{"arch": "unet", "model": "image denoising model", "dataset": "rendered solids tumbling over patterned floors", "train_examples": 195000, "image_size": 40, "crop_scale_min": 1, "horizontal_flip": false, "color_jitter": 0.2, "task": "denoising", "loss": "charbonnier", "noise_std": 0.4, "norm": "groupnorm", "hidden_act": "relu", "weight_standardization": false, "widths": [96, 96, 192], "blocks_per_level": 1, "block": "basic", "attention": false, "upsampling": "nearest_conv", "init": "xavier_uniform", "residual_init": "scaled_by_depth", "optimizer": "normuon", "muon_scale": "spectral", "learning_rate": 0.0083, "momentum": 0.85, "nesterov": true, "orthogonalizer": "newton_schulz_5", "adamw_lr_other_params": 0.00093, "ema_decay": 0.99, "max_steps": 17400, "batch_size": 128, "epochs": 11.4, "lr_schedule": "wsd", "decay_fraction": 0.4, "final_lr_fraction": 0.05, "warmup_steps": 520, "weight_decay": 0.01, "adamw_weight_decay_other_params": 0}
Rows from block 3 of a small image denoising model, named by matrix and row number. Rows with one number belong to one channel. Each number is 128 + 24 x the weight over its row's rms, rounded and kept within 0 to 255. All counts start at 0.
After each channel's rows are labels from the 100 images, of 14976, where the channel reaches its highest value: "responds to" is what is common among them. Only what is clearly more common there than usual is listed. The data: rendered solids tumbling over patterned floors.
# convs0: first 3x3 conv (model.mid.1.convs.0.weight, 192x192x3x3, each kernel summed), inputs 0-95
# convs1: second 3x3 conv (model.mid.1.convs.1.weight, 192x192x3x3, transposed, each kernel summed), outputs 0-95

convs0.63 [128 128 140 117 124 140 110  80 171 133 131 147 156 111 124 158 147 146 131 143 136 160 153 142 124 118 119 129 136 183 126 131 133  70 131 128 134 151 171 144 158 138 133 133 117 132  94  78 123 100 141 119 145 136 134 144 126 120 142 117 125 176 112 109  96  18  68 137 142 134 141 131 166 134 133 136 124 146 145 125 129 169 152 139 162 142  99 101 143 148 135 119 135  44 121 106]
convs1.63 [152 138 118 129 156 152 108 100 137 123 102 105 170 184 111 115 125 149 106 157 138 129 120 157  93 116 120 123 130 108 166 114 140  97 132 170 107  93 144 142 105  66  92 108 111 112 157 140  95 153 148 135 132 106 107 134 150 149 105 147 140 150 165 151  92 126 132 131 155  92 137 102 138 108 137 135  85 157 141 130 154  80 115  93 102 133 135 135  91  74 118 164 139 159 184 122]
responds to: count: one

convs0.161 [127 166 129 128 134 146 122 105 114 102 116 136 212 146 126 133 110 113 147 144 114 125 142 136 143 113 104 102  83 137 112 115 152 116 141 122 117 126  91 109 141 120 107  93 109 136  86 142 114 115 126 112  81 144 137 139 162 154 136 141 129 167 116 185  85 130 118 122 105 122 138 103 104 146 166 140 144  93 134 118 143 133 135 138 149  94 131 142 132 147 147 126 101 145 124 206]
convs1.161 [112 103  86  94 126 130 109 195 119 162 117  80 112 135 152 108 151 117 138  86  92 121 105 139 134 119 100 129 128 106  76 115  60 115 118 153 107 132 122 155 126 119 110 119 147 153 166 119 133 134 126 134 158 129 122 164 160 122 139 131 123 137 112 116 113  99 149 136 118 109  77 113 111 148 129 109 164 109 148 141 133 111 119 176 127 133 178  97 159  95 132 112 132 117 114  91]
responds to: count: one

convs0.134 [147 144 132 130 102 155  89 140  93 148 111 114 120 122 103  97 117 119 119 149 130  90 109 101 133 171 152 125 128 168 130 159 163 115 133 142 150  90 115  91 110  82 127 113 105  98  77 113 134 100 140 144 122 152 120 109 112 110 137 126 124 156  21  82  94 112 122 106 135 117 107  43 129 141 119 149 136 137 170 131 137  53 141 143 146 151 116 107 163 109 145 146 120 140 114 111]
convs1.134 [139 116 155 147 183 107 123 119  95 118 119 123 125 151 151 130 172 139 146 121 106 145 121 154 120 126 116 136 144 126 116 144 142 101  95 164 147 113 111 140 151 126 129 142 149 179 138 127  71 152 123 131 150 137 120 153 198 102 146 166 137  91 166 131 149 108 112 138 130 156  97 168 116 106 128  92 140 171 142 129 109 101 113  98 112 155 150  97 148  87 116 130  98 118 161 142]
responds to: light from behind the scene

convs0.179 [122 135 105 118 146 125 138 102 123  79 152 133 133 159 106 150 129 125 136 145 113 105 140 104 101 146 121 113 120 108 224 130 158 103 133 103 130  90 123  80 113 120 131 158 110 150 145 186 144 111 108 127 118  99  62 123 109 113 159 134 146 125 131 114 101 111 130 122 110 121 132 123 141 103 116 131 138 122 131 126 114 142 103 116 116 133 158 136 116 176  98  95 180 144 144 181]
convs1.179 [115 142 122 136 101 140 155 143 148  65 119 153 163 129 168 110 112 132 141 132 129 160 136 129 161 101 105 103 117 115  79 116 153 125 136 164 166 168 135  79 125 144 135 136 195 117 107 103 119 119 193 112 132 130  74 119 113 133  85 119  83 133 114 139 105 146 127 146 129 135 133 118 131 175 113  93 167 126 114 106 161 143 119 110 116 153 131 161 161 138 150 134 138  83 113 108]
responds to: spring; largest object: spring

convs0.131 [115 140 126 112 128 131 133 116 139 105 109 103 121 142 156 109 122 127 133 115 108 140  88  62 122 149 106 118 146 147  36 120 104  82 143 151 112  92 105 146 168  90 102  68 130 114 121  94 118 170 147 153 151 126  95 115 153 148 145 129 140 132 110 128 113  89  96  94 116 125 126 145 127 134 140 121 163 123 127 164 106 152  94 135 156 137 122 140 132 124 152 142 146 146 164 114]
convs1.131 [106  78 149 108 155 145 127 148 132 134 159 102 134  91 123 116 165 139 119 122 142 144 116 116 136 151 130 156  97 108 201 158 123 162 151  88 145 127 165  98 147 103 123 123  97 129 154 120 121 136 107 129 133 111 112 130 120 121 177 122  97 125  87 121 119 146 107  97 167 135 102 154 118 147 133 138  96 113 133 126 121 134 126 120 108 111 137  91 142 128 184 162 173 162 135  98]
responds to: sphere; largest object: sphere

convs0.190 [136 146 116 118 110 127 137 147 111 110 156 145  72 127 124 175 131 126 130 131 128 145 109 128 147 129 130 148 133 211 104 146 144 150 126 119 133 138 160 141  62 117 144 138 126  75 176 143 147 130 132 129 108 113 133 141 114 162 140 128 103 159  34 119 115 115 109 122 125  95 138  93 139 110  76 150 136 134 108  91 153 100 152 166 117 116 164 113 138 101  76 128 118 131 115 116]
convs1.190 [100 146 133 155 118  91  86 117 139 179 141 119 107 101 161 121 104 161 120  74  88 111 137 120 149 149  91  87 142  94 114 159 107 117 133 133 147 142 124 112 121 164 102  68 123 138  96 111 155 139 120 121 150 132 111 143 162 122 175 114 131  85 130 131  87 117 145 143 111 118 125 110 145 170 141 121 108 128 125 115  99 124 127 113  75 138 124 140 150 161 157 111  96 155 142 155]
responds to: light from behind the scene; count: four

convs0.160 [125 149 131 150 144 143 131 140 119  34 149 130 127 106 112 129 138 132 134 115 147 137 118 102  95 173 125 133  84 129 109 119  92 124 111 152 135 125 124 127 129 130 134 131 150 130 147 164 114 109 117 111 106 117 115 133 143  81 101 140 118 159 111 134 133 109 121 140 185 108 184 129 133  74 102  94 137 122  51  92 138 114  99 150 132 119 141 136 119 110 131  98 167 118 154  57]
convs1.160 [148  47 129  96 148 163 120 123 105 152 121 126 122 135  99  97 132 120  81 146 102 114  82 157 137 148 158  75 134 101 130 135 104 127 127  85 137 130 122 136 145 153 121 125  85  91 132 130 116 143 105 140 118 198 151 137 119 180 115  95 104 109 143  90 112  84 110 148 104 123 118 113 193 140 101 123 124 137 119 142 122 105 137 126 168 130 114 148 135 140 127 140 123 110 121  94]
responds to: grey object; white object; its colour: grey; its colour: white

convs0.18 [168  88 149 121 151 132 122 137 102 168 143 122  94 116 114  93 133 133 126 131 105 120 149 115 122 145 129 143 176 156 133 138 101 132 113 148 169 122 116 108 122 158 129 124 153 119 136 143  92 116 130 128  82 136 145 126 127 166 116 124 186  83 133 107  98 119 104 121 141 163 170 147 149 123 114 106 107 151 162 107 123 132 136 134 149 115 141 145 117 158 134 112 134 148 137 153]
convs1.18 [142 130 156 115 111 150  63 127 135 118 124 123 146 144 130 119 107  97 125 137 116 118 107 159 130 113 155 110  81 115 108 123 114 150 154 126  95 127 121 132  74 110 135 161 116  99 137 106 130 128 123 166 157  95 156 116 112 151 118 101  94 122 156 135 141 107  87 126  98  83 150 146 128 106 139 154 115 107 152 176 118 106 116 121 133 141 118 159  79  87 155 153 118  61  77 178]
responds to: count: four

convs0.139 [156 114 146 138 112 121 122 114 141  97 125 164 119 123 109 120 111 146 114 123 148 161  80  93 143 148 139 141 134 144 156 148  73 146 164 123 115 116 106  85 184 144 106 128 146 100 126 127 112 131 132 126 126 142 155 136 123 135  99 138  50  43 155 161 126 156 102 130 131 158 151 137 153 100 130 118 152 144 109 107 110  73 130 178  98 113 119 133 118 143  87  98 147 138 127 121]
convs1.139 [137 123 134  70 150 133 160 143 142 141 156 143 172 112 107 106 159 104 125 151 109 164 129 110  88 155 138 168 152 163 122  98 102 166 109  83 128  98 129 107 121  90 104 114 103 147  97 187  87 124 165 123 131 125  99 154 145 109 105 127  75 146 113 157 115 107 134 142 100 159 124 126 124  80 137 122 109 107  79 112 128 162 119 104 132 118 103 107 125 127 135 100 168 154 165  91]
responds to: light from behind the camera; white object; count: four; its colour: white

convs0.143 [126 116 116  98 131 133 127  99  99 112  91  98 106  86 134 123 114 116 131 116 144 145 140 118  63 146 120 151  93 136 111 186 130 133 146 130 109 222 169 127 128 133 124  95 117  97 104  96 178 120 125 132 118 131 142 122 126 130 134 132 136 175  94  95 101  47  96 132 100 102 106 104 128 127  97 115 118  96 103 126 145 100 122 111 147 100 160  90 112 169 129 135 115 114 106 129]
convs1.143 [124 134 169 122 133 125 133 119 110  80 110 124 142 139 115 110 140 154 135 147 150  88 128 152 139 123 134 177 153 102 126  87 112 142 169 131 129 100 102 153 143 126 132 115 118 132 130 102 138 115 135 150 131 115 169  88 115 113 145 120 127 136  63 118 105 113  96 148 156 120  59 127 108 130 128 152 160 109 123 164  82 123 153 152 141 143 100 124 144 171 111  81 115  83 114 109]
responds to: count: one

convs0.88 [138 132 110 108 121 126 133  70 100 121 145 125 138 110 132 134 130 121 117 134 123 127 128 114 141 125 112 143  62 144 129 100 106 133 124 100 158 163 145 107 119 131 111 112 115  90 135 115  62 119 138 119 116 103 123 127 126 114 110 139 115 125 119 145 125  79 146 111 140 133  64 142 190 105 137 117 134  98  12  88 148 124  97 122 105 126 144 108 125 118 121 144 133 149  81 115]
convs1.88 [128 122 146 107 127 143 118 156 121 119 172 144 106  95 118 132 133 113 124 184 122 130  89 114 140 140 138 147 156 125 148 169 128 167 121 117 119 166  89 157 137 162 122 148 107 109 107 108 149 123 126 133  88 156 124 173 105 127 125 153 105 140 126  83 132 134 149  62 128 140 143 131 156 142 140 121 133 106 122 123 116  86 131 136 143 120 150 118 122 122 101 161 105 129 113 135]
responds to: count: four; grey object

convs0.106 [121  94 133 124 128 156 132  98 103  90 133 103 132 156 124 134 141 133 129 153 130 138 146 139 120 110 135 114 165 113 173 114 164 103 123 138 121 146 127 143 131 142 116 105  65  89 146 153 120 123 114 144 119 161  93 110 138 124 109 126  65 137 125 136  89  90 138 124 159 108 138 132 114 127 132 115 145 101 137 118 122 105 109 120 141 152 164 123 115 143 137 134 145 140 148 137]
convs1.106 [143 164 126 122 116 169 165 154 142 144 112 149 123 104 100 146 109 105 130 136 173 119  95 114 156 153  57 122  83 132  94 110 127 110 112 120 134  92 149 122 130  87 175 105 160 135 109 127 120 112 164 135 145 144 105 162 143 122 129 131 174 129 172 102 127 153  84 107  83 136 125 148 109 125 151 115 106 197 123 113 140 128 126 113 142 110 126 137 138 126  56 100  93 170 144 134]
responds to: spring; bumpy ball; largest object: spring

convs0.123 [123 108  90 174 108 109 134 136 139  86  97 149  92 127 129 160 172 104 132 128 114 139  85 116 102  36 137 170 137 138 148  85 101 154 131 118 129 153 114 109 130 159 134 126 108 116  63 142 118 131 119 127 111 150 132 152 132 116 120 122 130 117 118 116 145 158 144 156 151  83 132 129  84 129  74 116 105 121 126 104 147 112 103 114 142 146 133 108 115 108  82 105 216 172  81  69]
convs1.123 [126 115 121 113 103  73 123 135  84 154 171  97 132 115 193 147 131 130 122 112 146  98 114  97 130 134 122  99 162 143 157 171 146 147 130 113 102 128 107 143 147  88  89 120 174 175 130 108  95 134 147 136 118 145 113 127 112 140 152 107 164 129  79 186 109 128 154 134 164 110 127 164 117  94 150 108 131 133 139 139 162 123  87 107  94 146 114 168 141 151 141 119 148  55  99 129]
responds to: pink object; count: four; its colour: pink

convs0.175 [ 94  89 147 117 136 116 113 105 151 162 125 105 113 121 120 144 115 157 124 138 103 124 133 118 152 116 107 146 125 151 127 122 106 108 163 143 138 127 145 127  97 104 122  96 130 179 117 150 123 124  92 143 177  92 150 136 150 136 231 137 178 112 100 159 124 107  58 118  89 125 123  91 115 136 133  98 109 112 128 178 131 129 101 136 158 112 100  98  97 111 112  99  86 116  76  85]
convs1.175 [142 125 145  62 140 152 114 134 113  79 101  99 113 150 107 139 175 108 121 108  95 148 129 125 103 131 128 129  88 142 141 135 116 115 142 121 172  95 122 126 155 168  97 122 143 130 141 129 144 124 164 122 130 143 139 144 154  78  92 156 135  69 116  91  73 106 119 129 103 130 114 159 163 175 159 137 144  87 113 122 130 129 106 111 164 147 100 131 108 121 108 109 102 112  92 110]
responds to: count: one

convs0.62 [ 84 118 166 131 127 141 123 121 111 107 106 104 123 131  99 135 133 122 127 123 205 117 132 117 101 163 154 136 136 155 136 163 129 144 142 145 118 157 134 164  89 121 138 119  68  86 138 122 116 118  98 159 128 129  65 107 118 143 135 132 103 106 120 109 157  84  94 114 148 109 127 117 129 110 127 124 139 138 172 182  91 111 120 122 119  96 128 138 111 155  96 102 111 107 163 123]
convs1.62 [125 137 146 121 111 149 124 103 133 181 152 125 105 148 153 119 159  74 129 116 152 100 148 167 110 100 158 115 141 152 129 108  72 121 144 140 118 138 135 145  96  97 133 142  57 122 144  92  90 124  92 109 131 101 126 101 139 140 150 156  99 125 153 127 170  93 132 105  90 140 143 132 142 128 127 143 132 140 163 104 124 127 161  98 148 112 159 135 129 135  62 155 119 138 123 104]
responds to: metallic; sphere; largest object: sphere

convs0.133 [129  93 134 153  91 102  89 148 104 122 109 130 149 121 121  85 119 105 123 155 171  87 158 121 133 129 148 123 148  95 147 137 123 137 174 119 186 108 113 101 106 108 135  90 127 151 104 175 123 111 112 136 101 113 117  93 176 107 119 105 119 143  65 127 125 141 148 154 100 158 113 132 125 117 203 129 135  90 142 134 128 121 153 118 137 140 127  77  97 135 128 131 134 110 125 101]
convs1.133 [ 91  99 137 123 120 145 173  77 190 159 129 124  96 155 121 125  99 169 148 116  78 170 113 147 150  99 113 169 127 126  90 162 152 136 101 156 129 118 129 121 131 139  72 125 125 132  99 136 132 117 112 140 119  96 114 161 130 165  92 123 133 135 211 146 126 110 134 169 110 100  99 116  85 129 142  95 112 101 150 132 125 102 133 159 128 101 151 145 132 100 114 105 142 162 170 154]
responds to: count: four

convs0.121 [161 139 132 139 136 110 153 130 133  63 157 144 131 141 136 121 125 149 131 132 147  99 133  94 107 175  98 101 102 117  96 139 167 137 143 102  85 106  90 138 166 115 117 125 133 187 116  92 157 145 130 115 160 143 130 133 125 176 139 140 188 142 148 113 145 148 113 121 137 135 130 125 129 114 156 108 132 141  41 138 141 130  79 115 124 130 173 111 124 149  94 139 138 154 126 130]
convs1.121 [135 128  87 153  89 122 140 174 171 145 145 166 129 105 124  49 134 128 116 179 112 129  97 110 123 122 131 124 132 104 112 115 174  96 152 146 124  98 139 160 133 151 119 147 102  95 139 154 132 135 137 123 145  87 147  92  85 175 185 110 150 113 141 107 146  96 110 127 136 155 122 141 156 131 136 118 139 103 114 141 139 103 109 150 125 153 112 137 121  98 117 141  93 161 117 162]
responds to: black object; count: four; its colour: black